Rows from block 4 of the text encoder of a small contrastive audio-text model, named by matrix and row number. Rows with one number belong to one neuron. Each number is 200 + 20 x the weight over its row's rms, rounded and kept within 0 to 999. All counts start at 0.
After each neuron's rows are labels from the 100 texts, of 14976, where the neuron reaches its highest value: "fires on" is the input token at the peak. Only what is clearly more common there than usual is listed. The data: struck, bounced, scraped and rolled objects made by modal synthesis.
# fc1: MLP up (text_encoder.blocks.4.mlp.fc1.weight, 1152x384), inputs 64-127
# fc2: MLP down (text_encoder.blocks.4.mlp.fc2.weight, 384x1152, transposed), outputs 64-127

fc1.555,203,206,237,146,190,220,167,203,185,216,222,219,188,195,209,218,196,190,204,180,195,228,173,201,234,215,228,214,197,200,164,234,220,178,209,246,187,226,181,235,226,197,214,221,220,172,229,259,202,170,208,166,180,191,192,210,216,173,203,210,186,159,220,212
fc2.555,206,224,217,165,225,183,199,186,239,182,170,184,236,198,197,200,176,249,194,203,168,181,185,203,202,202,185,232,170,189,184,188,213,207,214,191,211,208,226,193,185,241,211,210,203,187,216,173,214,241,184,152,215,207,173,210,206,190,223,225,208,186,186,212
fires on: "<end>"

fc1.192,172,192,223,242,249,226,188,184,213,204,238,199,173,178,154,209,220,170,189,182,213,207,200,184,190,242,189,205,218,220,182,205,202,197,215,191,219,232,196,211,181,216,206,204,224,197,220,189,212,159,209,207,193,224,190,200,175,194,229,172,171,177,235,179
fc2.192,194,193,179,200,214,206,196,176,211,185,211,200,199,178,191,196,215,187,218,213,224,206,201,203,205,195,192,232,219,244,206,218,205,194,226,196,227,207,189,159,222,200,204,219,230,205,243,195,195,200,218,215,198,217,214,225,177,191,198,193,213,231,194,195
fires on: "clamped"

fc1.479,222,160,200,191,208,167,188,186,212,168,164,196,216,204,218,216,214,179,203,196,162,227,205,245,216,175,192,179,178,187,187,196,231,205,193,181,188,203,215,211,232,202,196,198,208,195,185,204,187,199,237,212,188,175,172,173,205,247,196,167,222,199,199,235
fc2.479,200,223,212,218,194,180,216,204,179,203,194,173,200,166,188,206,214,210,203,229,189,186,227,187,191,229,211,220,212,194,205,197,231,205,209,167,203,198,195,178,168,198,214,220,177,223,221,205,204,222,205,173,192,214,221,191,185,193,199,241,204,194,180,170
fires on: "white"

fc1.745,180,205,187,217,159,233,183,246,195,172,148,226,189,198,223,213,193,184,200,187,190,213,208,172,212,204,211,197,184,187,164,233,202,205,197,218,196,166,195,232,210,197,216,196,220,184,181,227,187,224,241,216,206,198,164,216,178,194,175,202,192,165,199,211
fc2.745,233,218,193,198,176,198,233,237,172,211,244,208,173,158,176,194,209,198,209,205,166,212,220,187,238,207,213,205,197,185,200,198,184,228,210,184,215,169,164,185,199,209,175,208,189,186,183,195,220,199,231,205,197,218,200,198,186,212,182,243,188,174,178,198
fires on: "closed"; "rod"

fc1.501,204,178,192,214,178,190,186,193,212,170,233,193,230,216,185,194,227,168,236,213,185,210,213,203,198,190,202,214,190,188,235,199,150,182,216,204,216,216,200,245,200,202,215,198,193,180,223,208,227,200,211,201,138,183,200,201,206,206,172,233,198,184,188,202
fc2.501,210,223,199,191,218,225,189,210,185,167,188,204,229,177,218,181,191,242,237,216,180,201,204,211,194,181,207,207,194,225,170,241,227,202,207,208,164,226,203,210,187,210,179,184,213,206,234,173,217,217,165,180,214,192,193,192,190,184,230,210,227,177,216,209
fires on: "<end>"

fc1.252,229,200,224,223,208,197,204,203,208,208,216,205,179,207,186,224,218,205,206,204,202,197,191,187,190,196,174,154,177,166,223,200,188,218,217,170,189,192,175,202,201,219,252,185,198,217,204,211,187,212,193,219,189,227,202,179,164,173,177,208,177,217,200,172
fc2.252,207,218,210,191,210,194,227,170,198,217,181,169,176,167,133,221,206,215,186,232,205,211,247,180,173,199,186,251,222,181,233,218,225,217,231,175,224,169,178,169,188,201,195,216,202,221,221,221,199,216,204,203,167,218,200,178,178,211,199,214,189,212,213,206
fires on: "white"

fc1.145,185,194,184,212,177,183,194,195,149,181,211,197,221,211,188,208,200,221,187,206,218,217,227,194,199,181,227,193,202,167,210,205,199,202,210,202,209,213,221,179,213,224,210,217,212,182,202,205,193,209,220,197,233,208,201,160,187,217,173,232,228,194,197,206
fc2.145,187,182,187,200,211,201,214,215,196,181,218,222,229,186,187,189,204,204,198,201,202,197,219,172,206,201,204,176,183,167,208,236,184,203,185,207,211,192,188,215,196,147,228,195,169,228,216,205,202,167,190,177,234,189,194,187,171,201,172,201,179,172,191,203
fires on: "clamped"

fc1.385,232,166,167,224,206,191,193,172,162,209,186,198,194,202,212,234,206,212,214,205,207,221,201,222,206,197,195,182,171,188,184,224,154,196,208,182,218,244,213,201,203,197,222,211,186,214,216,211,189,170,211,203,208,200,191,198,231,154,174,224,157,183,194,198
fc2.385,214,208,233,198,202,186,212,166,206,209,171,225,178,161,191,215,188,194,182,181,235,196,203,177,145,168,193,180,205,164,187,215,183,171,191,187,214,204,191,188,194,179,171,208,208,214,178,200,184,228,173,206,210,204,218,200,202,199,204,217,180,233,190,218
fires on: "clamped"

fc1.503,186,219,229,143,183,169,198,209,206,174,219,196,194,215,229,238,219,184,209,238,193,187,212,214,192,194,210,226,175,201,212,231,203,218,183,185,196,201,146,231,154,203,174,195,212,206,216,191,187,197,190,196,178,203,224,217,215,213,216,199,251,169,244,191
fc2.503,217,204,207,198,219,198,160,225,170,180,189,198,201,203,205,180,191,195,200,193,208,191,177,238,176,216,190,173,219,214,181,171,196,196,201,202,217,202,221,194,193,195,180,172,175,207,205,185,178,194,184,204,233,232,181,201,184,219,185,180,186,226,189,188
fires on: "<end>"

fc1.417,204,189,165,200,217,233,201,216,207,202,232,188,183,222,195,226,195,171,154,172,238,185,178,211,217,213,183,185,224,183,224,200,192,214,236,180,205,209,215,169,233,219,194,221,183,221,185,171,178,208,204,215,177,193,224,210,224,179,204,182,172,198,218,174
fc2.417,242,196,171,193,219,186,218,171,231,219,178,199,257,202,172,217,167,222,192,218,228,213,216,184,174,164,194,233,202,188,195,218,173,200,237,177,237,178,207,195,207,186,211,216,212,213,200,221,201,183,224,210,179,248,200,214,191,197,213,215,193,220,205,169
fires on: "clamped"; "clipped"

fc1.258,191,206,211,250,216,187,216,235,214,220,233,205,192,202,228,219,230,165,179,194,186,212,201,201,178,218,209,214,217,184,198,219,246,234,202,217,202,198,169,213,177,194,225,230,218,192,198,239,233,198,210,233,186,215,197,178,217,227,172,190,177,190,230,195
fc2.258,224,164,203,206,205,224,220,198,238,206,201,193,196,183,160,210,195,216,192,210,231,198,230,155,195,213,183,239,233,177,217,206,214,189,210,177,214,184,198,185,174,223,181,224,191,220,228,192,198,221,203,226,153,233,213,197,190,202,210,230,188,207,196,184
fires on: "white"

fc1.222,194,194,221,202,192,185,221,181,191,220,186,195,195,180,197,228,208,218,202,195,193,208,159,219,206,171,206,200,197,203,207,160,199,199,188,195,184,182,212,228,189,167,215,226,218,185,216,191,137,189,194,247,192,194,195,188,174,237,191,221,216,206,196,179
fc2.222,198,199,181,179,220,189,214,199,207,191,197,184,181,183,183,185,212,198,200,222,216,215,201,167,206,216,175,199,218,206,171,233,200,186,212,192,187,198,191,215,197,223,164,209,226,201,214,216,186,201,186,201,186,194,204,208,204,196,183,206,172,209,231,183
fires on: "bar"

fc1.686,217,219,207,162,181,202,247,196,181,202,232,215,187,270,172,178,191,217,219,192,261,203,196,188,193,198,225,204,204,182,233,205,225,191,169,231,192,193,219,225,178,195,203,217,212,199,209,216,198,235,171,169,203,211,166,175,237,196,169,222,227,192,205,162
fc2.686,190,205,201,187,177,158,220,199,185,219,169,172,174,163,193,219,192,179,160,226,214,167,219,137,218,218,194,216,202,168,237,205,201,208,183,191,188,205,162,190,174,194,206,195,192,209,216,189,202,220,170,192,189,203,189,159,186,190,199,234,160,212,219,182
fires on: "white"; "tube"; "membrane"

fc1.41,196,217,193,197,146,211,179,203,198,198,215,216,174,191,227,198,203,172,173,218,179,211,197,176,213,199,207,198,182,210,179,216,163,198,224,186,191,169,206,223,232,202,208,202,211,199,191,241,167,209,194,195,189,212,181,213,189,187,202,248,189,234,179,210
fc2.41,165,200,228,186,186,195,250,202,191,191,185,224,156,196,181,197,191,185,200,192,192,226,180,169,190,190,180,191,194,219,216,233,193,184,181,212,188,155,173,219,208,186,194,187,196,217,178,204,197,233,196,180,193,200,226,216,228,213,181,226,155,198,233,213
fires on: "closed"

fc1.28,207,235,212,219,183,210,229,169,180,215,184,189,209,154,221,216,201,191,214,189,196,196,197,193,189,197,176,188,172,215,188,234,182,197,211,252,234,166,203,203,206,204,203,202,203,198,202,229,162,221,191,214,163,198,147,200,174,211,178,190,252,242,210,210
fc2.28,208,174,215,175,165,191,213,208,227,197,230,218,173,159,165,179,188,190,190,199,181,184,186,183,214,217,219,184,183,193,173,185,211,171,215,191,208,134,179,234,200,227,184,210,227,207,212,184,228,214,234,180,177,163,213,218,202,203,182,190,173,195,217,243
fires on: "<end>"

fc1.574,204,189,221,182,187,230,229,176,180,232,182,202,171,176,200,217,251,216,191,239,215,238,217,185,176,218,213,200,186,179,191,177,209,216,210,213,195,175,195,219,185,190,187,205,207,187,188,202,194,238,186,204,162,174,150,186,206,214,175,189,198,173,207,195
fc2.574,203,194,197,198,196,197,213,186,178,204,204,195,156,170,185,203,221,184,219,212,194,207,216,204,194,223,239,239,203,188,215,205,208,205,214,183,193,207,184,191,168,212,187,231,194,186,209,201,171,215,209,192,207,195,203,162,189,211,206,230,189,198,188,188
fires on: "white"

fc1.480,228,176,223,189,207,208,186,181,194,197,186,193,179,203,232,233,205,198,177,180,191,181,191,204,204,220,212,177,190,176,189,161,226,171,211,205,210,184,206,202,174,197,204,190,200,221,170,218,182,192,204,195,198,214,161,190,186,184,214,214,160,165,198,179
fc2.480,198,203,190,185,186,159,231,179,181,188,174,197,202,199,175,212,224,220,205,212,206,179,220,195,165,166,182,204,185,209,201,213,180,209,214,181,226,189,195,198,200,165,210,175,195,213,196,225,197,167,200,203,224,202,195,209,185,225,201,186,181,228,176,181
fires on: "clamped"

fc1.720,174,207,215,194,213,218,190,191,211,202,223,182,200,203,195,202,212,176,188,176,213,228,169,198,196,220,192,190,179,175,210,229,194,227,184,215,208,214,234,203,223,202,186,207,184,206,213,208,188,199,174,196,206,209,228,239,221,173,206,197,196,187,225,181
fc2.720,179,204,206,227,227,203,199,181,233,199,245,192,181,178,193,197,186,228,212,237,199,219,195,207,206,180,205,167,213,248,178,210,192,153,232,184,201,189,156,180,207,180,170,185,204,200,226,185,178,193,215,199,239,221,199,169,186,169,187,198,216,227,230,177
fires on: "bar"; "in"; "round"

fc1.110,227,181,217,218,178,193,197,189,183,200,201,210,167,174,208,221,216,185,208,241,181,215,198,227,219,217,220,188,197,165,187,203,203,242,191,215,202,218,196,213,188,212,224,219,224,168,235,211,176,232,198,190,198,214,208,205,199,222,186,214,219,165,208,184
fc2.110,213,206,227,178,218,185,219,210,222,215,207,196,166,179,181,194,215,215,205,203,203,183,226,194,177,200,192,251,191,174,239,201,215,196,193,184,214,202,165,168,175,249,188,216,173,210,220,185,166,227,204,208,167,191,189,188,226,235,198,232,202,209,198,207
fires on: "white"

fc1.758,210,164,184,214,198,184,234,213,209,186,174,211,173,215,222,210,195,204,206,195,222,200,177,204,200,191,199,186,170,222,168,186,188,206,189,210,182,192,228,179,203,198,225,263,193,226,230,183,199,172,194,190,158,194,185,222,216,198,198,187,192,204,192,201
fc2.758,218,205,226,219,197,206,210,174,231,213,182,196,241,174,201,252,212,228,171,178,231,202,179,195,167,195,196,192,191,200,202,260,192,203,203,211,229,189,200,187,190,177,157,228,200,191,196,208,173,180,186,218,229,205,209,208,187,177,207,220,205,213,201,196
fires on: "clamped"

fc1.704,240,183,223,200,190,226,206,177,183,220,194,172,207,205,195,186,203,195,203,177,174,203,198,215,204,213,197,240,179,192,198,220,208,189,190,190,207,252,182,222,198,175,194,204,203,185,199,179,210,199,183,181,212,181,187,206,200,177,193,174,203,177,184,221
fc2.704,188,232,218,159,229,199,171,189,225,200,207,189,212,218,193,183,193,229,197,212,182,188,208,182,201,199,208,236,175,187,180,188,208,178,232,201,210,173,194,179,178,239,183,203,181,188,220,173,211,231,171,172,172,203,190,241,218,183,194,198,215,230,207,220
fires on: "<end>"

fc1.271,219,200,227,169,169,197,230,193,227,206,210,184,213,199,207,205,199,168,178,201,218,193,222,163,174,206,207,204,197,184,194,215,214,219,206,218,205,197,233,232,190,174,200,237,175,196,196,219,213,219,227,213,153,205,186,223,198,225,199,206,213,189,197,196
fc2.271,188,195,202,175,223,211,170,203,202,204,164,203,237,201,185,183,198,203,158,206,181,205,198,177,203,179,185,204,185,194,203,200,221,189,222,199,167,206,195,191,162,246,190,193,187,213,210,184,226,196,168,191,177,203,227,180,172,201,190,186,228,180,222,170
fires on: "<end>"